config = dict(
    encoder_norm_position='pre',
    encoder_inner_norm=False,
    encoder_expert_mlp_ratio=1,
    encoder_shared_expert=False,
    encoder_layers=14,
    decoder_norm='layernorm',
    decoder_norm_position='pre',
    shampoo_beta=0.95,
    one_sided=False,
    adamw_lr_other_params=0.002,
    max_grad_norm=1.0,
)
Rows from block 7 of the audio encoder of a small encoder-decoder audio transcriber, named by matrix and row number. Rows with one number within an expert belong to one neuron, the router's apart. Each number is 200 + 20 x the weight over its row's rms, rounded and kept within 0 to 999. All counts start at 0.
Before each expert's rows are labels from the 100 clips, of 14848, where the router gives the expert most weight on average: "responds to" is what is common among them; "peak on" is the class under the peak. Only what is clearly more common there than usual is listed. The data: babble in 24 made-up languages, each with its own sounds, syllables and stress or tones, from a formant synthesiser.
# router: router (encoder.blocks.7.mlp.router.weight, 4x192, trained with AdamW), inputs 0-63
# gate: expert gate (encoder.blocks.7.mlp.gate, 4x192x192), inputs 0-63
# up: expert up (encoder.blocks.7.mlp.up, 4x192x192), inputs 0-63
# down: expert down (encoder.blocks.7.mlp.down, 4x192x192, transposed), outputs 0-63

# expert 2
responds to: /ç/; /ɔ̃/; /i/
peak on: /ɔ̃/
router.2,203,197,223,227,181,195,198,206,193,235,202,194,244,182,233,183,236,224,207,219,206,220,221,201,156,192,177,173,216,215,191,192,194,190,204,202,180,179,222,228,180,231,220,173,211,225,212,229,162,203,216,169,203,202,188,174,212,234,204,196,198,200,190,204
gate.0,209,204,197,225,212,226,172,189,205,248,203,190,215,189,212,211,246,209,196,193,191,186,214,210,209,207,217,226,185,233,175,206,209,204,220,199,202,200,146,195,177,204,181,181,189,206,205,201,194,194,175,196,201,192,187,178,207,174,231,191,216,229,191,219
up.0,201,198,189,169,184,197,212,226,205,146,217,207,200,206,192,195,158,207,205,200,201,209,185,202,216,199,176,175,210,177,216,183,190,206,168,214,209,204,242,208,226,222,212,219,220,197,190,204,214,206,224,208,192,210,200,224,193,221,179,210,191,175,201,173
down.0,209,177,164,213,222,189,184,221,168,215,202,202,189,197,199,208,175,203,177,266,221,188,207,214,192,212,203,180,183,191,175,194,203,204,221,210,187,182,195,149,182,162,230,174,200,232,215,183,214,198,204,198,198,225,200,212,207,208,211,180,207,185,183,211
gate.1,213,213,212,232,192,238,235,174,196,176,226,179,198,188,234,218,218,174,203,203,227,225,197,203,205,189,184,174,209,217,217,253,208,184,226,182,198,213,216,183,206,224,210,178,193,222,167,157,205,211,210,208,196,211,209,198,179,197,169,224,177,186,202,224
up.1,215,236,194,222,190,220,206,188,184,184,194,211,230,238,221,227,219,193,233,204,215,219,224,203,195,211,209,192,177,193,213,213,187,184,185,198,189,223,197,187,196,204,243,210,179,182,203,145,192,171,223,204,164,215,174,209,195,219,184,205,215,231,204,194
down.1,202,182,199,203,192,205,206,214,219,195,190,216,196,192,218,205,219,203,193,207,191,208,216,197,196,203,226,177,156,205,215,192,202,217,168,199,182,182,173,235,191,178,227,194,194,196,196,229,167,184,227,210,169,176,213,199,220,219,242,225,179,223,213,220
gate.2,191,197,157,176,189,197,206,187,203,194,200,220,230,224,196,198,188,190,172,155,181,247,224,205,241,183,181,197,256,176,187,199,188,203,201,200,203,182,213,192,209,216,187,224,243,225,192,246,191,199,208,185,192,225,237,166,256,219,256,186,174,194,186,203
up.2,220,187,201,184,235,192,175,199,198,185,237,194,208,180,200,221,198,206,225,179,230,171,202,193,175,235,214,208,169,216,220,196,229,207,222,181,189,211,190,205,216,182,194,193,209,191,228,159,221,193,200,204,180,178,207,203,182,171,198,213,148,203,184,162
down.2,190,197,182,156,180,212,176,199,243,188,221,195,194,218,206,226,165,212,196,192,201,198,187,216,216,201,197,203,175,205,189,224,204,168,188,177,184,202,187,215,196,225,186,178,181,193,210,189,229,188,217,187,190,187,176,202,180,188,229,201,217,165,183,149
gate.3,216,206,235,223,184,186,216,210,183,250,205,211,229,236,232,158,195,211,168,208,177,224,171,201,182,197,204,190,186,207,235,203,188,203,176,212,235,189,193,232,198,159,229,203,200,222,231,190,193,195,218,171,193,200,195,211,190,170,221,188,229,214,172,206
up.3,219,218,190,174,225,198,221,168,187,200,196,187,194,177,201,162,212,166,196,197,216,206,233,207,196,232,190,181,216,194,223,198,211,207,206,211,207,181,199,211,191,189,209,207,210,204,169,219,234,196,188,226,220,205,212,196,193,203,180,196,221,180,207,213
down.3,194,201,230,189,201,183,194,179,228,207,190,195,198,232,234,196,212,241,199,187,206,200,214,203,179,193,188,190,213,168,187,195,191,220,189,231,177,198,217,184,185,179,183,193,193,142,177,165,217,210,215,189,238,196,214,238,170,196,196,229,218,211,206,185
gate.4,168,175,148,182,189,198,211,175,202,223,197,202,207,210,207,228,191,229,224,209,193,186,210,187,180,169,189,213,178,184,200,159,197,199,212,222,201,215,211,230,228,176,184,231,216,205,207,197,161,177,179,197,170,192,234,173,181,175,224,219,184,211,174,219
up.4,170,200,140,181,171,199,188,190,179,208,209,197,179,205,214,223,197,246,222,212,168,191,215,201,160,177,219,213,178,198,206,149,184,202,198,205,226,227,195,207,220,186,178,204,208,185,214,204,180,161,212,206,173,194,218,183,178,162,207,218,180,225,180,211
down.4,185,163,199,172,164,168,159,204,205,197,207,198,199,209,199,220,189,223,176,191,210,183,205,197,202,194,225,212,202,167,169,164,205,204,227,146,206,213,189,187,199,197,211,210,184,210,237,185,234,201,119,192,178,190,198,216,163,161,193,199,236,180,171,186

# expert 1
responds to: /ɪ/
peak on: silence
router.1,211,217,204,171,209,207,166,209,195,168,203,183,192,215,183,210,198,192,176,147,233,188,176,149,222,181,192,222,189,178,175,222,206,210,217,230,234,187,200,196,210,177,196,183,189,204,209,225,207,165,221,195,189,167,178,184,217,147,201,211,218,204,208,230
gate.0,149,159,182,214,181,191,219,207,210,175,174,213,203,184,189,202,189,221,190,193,191,233,191,167,213,178,210,163,212,220,180,192,202,163,206,195,208,189,164,215,212,217,182,198,181,168,207,184,216,208,178,210,226,164,227,193,199,185,175,183,205,205,198,193
up.0,269,232,189,207,213,189,183,198,193,239,246,167,198,227,189,199,216,164,199,223,224,192,207,223,184,230,197,242,182,180,202,241,196,225,186,211,213,220,208,205,192,176,202,213,210,227,211,214,214,206,217,186,200,233,194,221,206,222,248,198,215,203,189,221
down.0,216,220,175,220,207,210,159,184,204,225,206,201,199,209,209,168,195,202,199,189,204,220,208,230,158,165,199,205,220,167,181,203,194,197,188,226,206,180,237,187,206,214,220,194,160,184,179,214,224,211,235,195,179,187,166,178,218,200,219,198,209,191,214,200
gate.1,183,225,166,184,218,205,186,232,206,195,197,202,226,201,188,209,212,205,207,200,221,188,210,194,195,181,194,211,201,245,212,224,183,221,183,170,204,180,200,208,209,183,182,183,176,207,193,193,170,182,183,172,199,208,209,171,211,254,183,256,199,196,216,188
up.1,203,186,227,206,201,219,232,196,215,191,213,200,191,188,214,208,167,202,220,170,148,189,196,210,152,206,216,196,182,187,197,182,245,211,205,199,215,232,204,194,158,227,217,226,169,211,204,209,182,236,235,194,227,181,215,204,178,184,231,158,210,190,227,197
down.1,176,175,248,204,227,221,228,220,197,159,179,165,199,207,221,171,190,209,195,247,184,218,207,215,223,231,195,194,202,238,191,208,185,184,225,164,198,195,197,183,195,185,208,176,190,191,198,189,197,189,204,196,185,208,187,206,193,227,182,219,198,220,223,216
gate.2,193,230,267,179,165,198,219,214,184,190,180,188,201,203,207,222,171,182,204,186,190,184,224,233,231,182,199,189,222,199,171,208,234,220,193,208,220,196,195,197,189,193,155,203,175,207,182,197,183,205,237,200,179,242,187,165,233,164,198,190,219,181,228,205
up.2,168,216,255,167,156,186,198,202,181,200,226,192,215,217,225,205,165,188,217,175,198,178,238,220,228,186,186,176,216,205,176,182,227,219,203,186,220,210,198,186,188,173,173,202,184,205,184,217,198,196,245,222,180,218,177,196,220,174,186,196,207,186,204,227
down.2,170,190,205,196,166,188,184,211,180,185,212,223,227,189,221,246,230,206,211,178,189,198,211,216,182,217,192,215,235,198,215,196,181,208,229,178,214,221,186,192,226,218,182,190,200,176,213,181,217,233,228,191,218,186,183,149,202,217,204,225,185,209,172,187
gate.3,203,223,210,205,199,223,191,168,197,196,227,164,210,197,170,200,174,201,148,209,170,228,188,148,179,262,172,198,192,216,202,231,178,208,209,223,196,219,215,192,187,208,199,203,201,236,216,200,236,211,191,206,230,218,191,183,214,207,187,241,172,221,211,179
up.3,185,186,183,208,197,183,210,204,201,216,170,197,205,150,199,217,244,193,217,187,214,194,185,204,202,175,220,191,220,211,208,200,223,213,199,235,201,208,202,214,199,190,208,213,193,192,204,183,177,222,202,189,205,179,219,201,212,214,199,171,203,205,221,205
down.3,236,233,221,195,218,205,211,219,226,183,205,180,212,229,215,205,203,218,194,194,158,197,190,212,201,201,202,206,180,208,188,213,207,194,170,208,182,202,228,223,216,210,222,202,204,213,218,182,179,179,229,203,225,248,169,185,221,208,176,194,176,161,183,202
gate.4,200,257,190,185,205,210,182,193,221,194,181,193,206,196,186,190,205,201,219,168,222,204,175,188,173,216,173,236,226,170,208,209,241,181,197,252,170,192,225,190,231,210,135,212,192,183,202,213,217,231,200,213,195,226,207,205,207,200,224,149,194,185,199,188
up.4,180,238,186,182,190,229,206,217,220,191,209,178,236,186,204,190,200,210,230,203,201,177,181,218,184,191,169,229,207,161,209,166,204,195,183,244,184,210,214,185,218,195,171,193,183,198,213,216,190,214,213,163,194,224,214,218,203,178,210,148,181,200,210,189
down.4,169,195,215,193,188,181,214,203,206,179,182,180,216,199,216,203,189,207,195,224,177,187,189,176,187,215,192,218,203,208,170,162,196,191,232,206,166,233,212,197,206,206,195,194,175,187,203,195,217,214,203,180,183,181,191,216,218,167,153,197,203,212,190,172

# expert 3
responds to: /æ/; reverberation; /w/; /aɪ/
peak on: /æ/
router.3,196,221,174,194,211,211,220,195,200,210,204,212,197,185,237,190,191,197,218,212,221,196,217,208,207,227,202,180,240,218,212,175,211,206,216,231,193,207,227,185,213,174,200,223,211,163,180,146,206,182,192,206,176,191,245,207,196,231,232,181,195,220,227,167
gate.0,213,216,185,202,228,211,202,220,210,203,249,167,206,215,165,187,162,226,180,216,190,199,210,199,224,171,223,191,165,197,208,187,198,199,243,235,208,202,222,217,207,192,204,260,188,196,209,216,170,210,216,183,191,175,202,173,181,193,220,177,206,178,208,179
up.0,208,211,223,192,164,186,173,156,174,195,208,183,216,180,226,182,212,176,192,180,213,206,201,195,221,241,221,205,223,207,215,221,197,173,197,190,204,221,209,186,184,181,194,150,218,187,205,181,238,205,171,230,195,249,211,241,190,193,207,230,205,183,195,188
down.0,189,207,223,181,179,187,205,221,220,213,207,197,176,217,204,186,171,228,210,176,206,225,202,216,187,177,177,182,180,200,214,208,206,205,170,163,211,203,200,202,193,194,206,240,230,220,165,202,183,227,222,183,178,165,207,174,182,160,206,206,200,183,179,214
gate.1,234,206,181,197,206,209,195,186,183,205,207,195,199,219,221,178,227,184,196,222,203,198,218,189,203,208,204,200,210,189,238,201,189,234,209,168,202,194,232,188,228,216,197,207,222,192,224,197,212,177,184,225,216,179,218,198,187,188,195,200,229,184,205,172
up.1,177,172,182,202,206,204,192,192,213,170,209,176,189,191,199,185,189,208,190,239,170,199,201,236,217,213,213,159,193,196,197,194,221,225,213,188,204,202,202,202,170,170,190,191,192,182,177,223,189,186,203,187,205,201,204,213,197,220,215,225,174,214,199,209
down.1,228,218,245,217,206,249,226,216,231,176,201,212,203,181,228,204,197,173,196,180,184,223,211,208,175,207,198,185,219,196,199,198,167,210,229,197,202,220,194,203,198,191,187,237,204,197,183,224,212,217,194,236,204,198,215,223,194,195,215,211,231,233,229,221
gate.2,170,226,183,191,175,228,179,208,201,165,186,196,200,210,231,208,182,210,177,216,185,183,169,197,173,231,194,209,207,207,206,211,196,234,202,214,164,186,194,231,212,182,224,186,164,258,225,200,251,204,177,206,209,172,251,196,207,157,222,220,208,170,181,205
up.2,214,198,235,203,224,209,226,161,190,217,220,203,177,188,179,199,203,172,206,197,259,215,216,201,208,176,204,177,174,208,219,195,219,171,197,200,220,241,195,204,193,212,209,214,201,165,191,177,162,168,205,202,176,223,196,225,197,188,189,196,200,216,225,151
down.2,205,182,206,197,217,199,227,204,198,221,206,219,214,204,217,199,188,195,177,173,204,217,195,179,183,152,166,191,171,215,181,197,210,185,195,198,204,186,195,238,189,199,153,186,209,222,189,183,224,208,220,197,193,205,198,207,219,224,186,191,210,238,177,178
gate.3,183,171,218,230,176,213,204,183,171,221,208,187,237,205,233,206,220,187,221,163,185,212,183,195,225,223,167,237,175,207,206,186,177,227,172,196,187,185,201,210,220,217,201,182,192,190,225,210,182,215,178,220,180,194,237,181,216,226,199,217,236,190,165,195
up.3,185,172,203,211,178,216,202,192,177,218,182,196,222,209,216,172,216,226,207,156,167,206,207,212,218,211,166,249,181,217,215,153,181,231,179,184,191,195,222,201,228,194,198,172,189,188,214,194,204,205,200,216,185,187,217,193,207,240,189,205,241,190,172,198
down.3,221,201,185,207,214,250,217,208,189,202,153,178,177,191,169,229,172,237,207,189,197,210,198,213,214,188,192,199,177,215,220,209,169,189,176,196,226,182,172,171,189,183,206,180,221,186,213,197,200,144,173,186,196,159,206,176,162,184,222,200,178,219,255,171
gate.4,234,197,161,214,194,216,202,226,203,213,204,186,206,165,208,227,244,180,247,177,212,209,205,193,213,195,225,248,163,206,181,202,197,190,175,204,228,199,181,210,203,249,189,192,194,194,241,230,180,199,204,185,203,160,190,208,213,164,200,215,202,207,168,183
up.4,171,182,194,191,181,201,200,183,180,176,204,200,162,256,199,169,153,199,158,212,181,199,165,212,177,211,186,173,244,189,225,217,191,202,214,206,191,191,231,166,201,170,217,192,176,198,171,187,206,181,192,215,196,216,209,194,185,238,225,180,189,195,223,209
down.4,223,228,220,167,183,205,193,181,168,227,172,177,202,199,205,227,157,214,213,202,149,203,188,203,194,195,217,211,187,168,184,213,178,230,215,225,226,195,210,183,221,195,196,198,164,208,202,188,176,174,177,199,153,200,206,211,177,193,225,182,222,201,235,218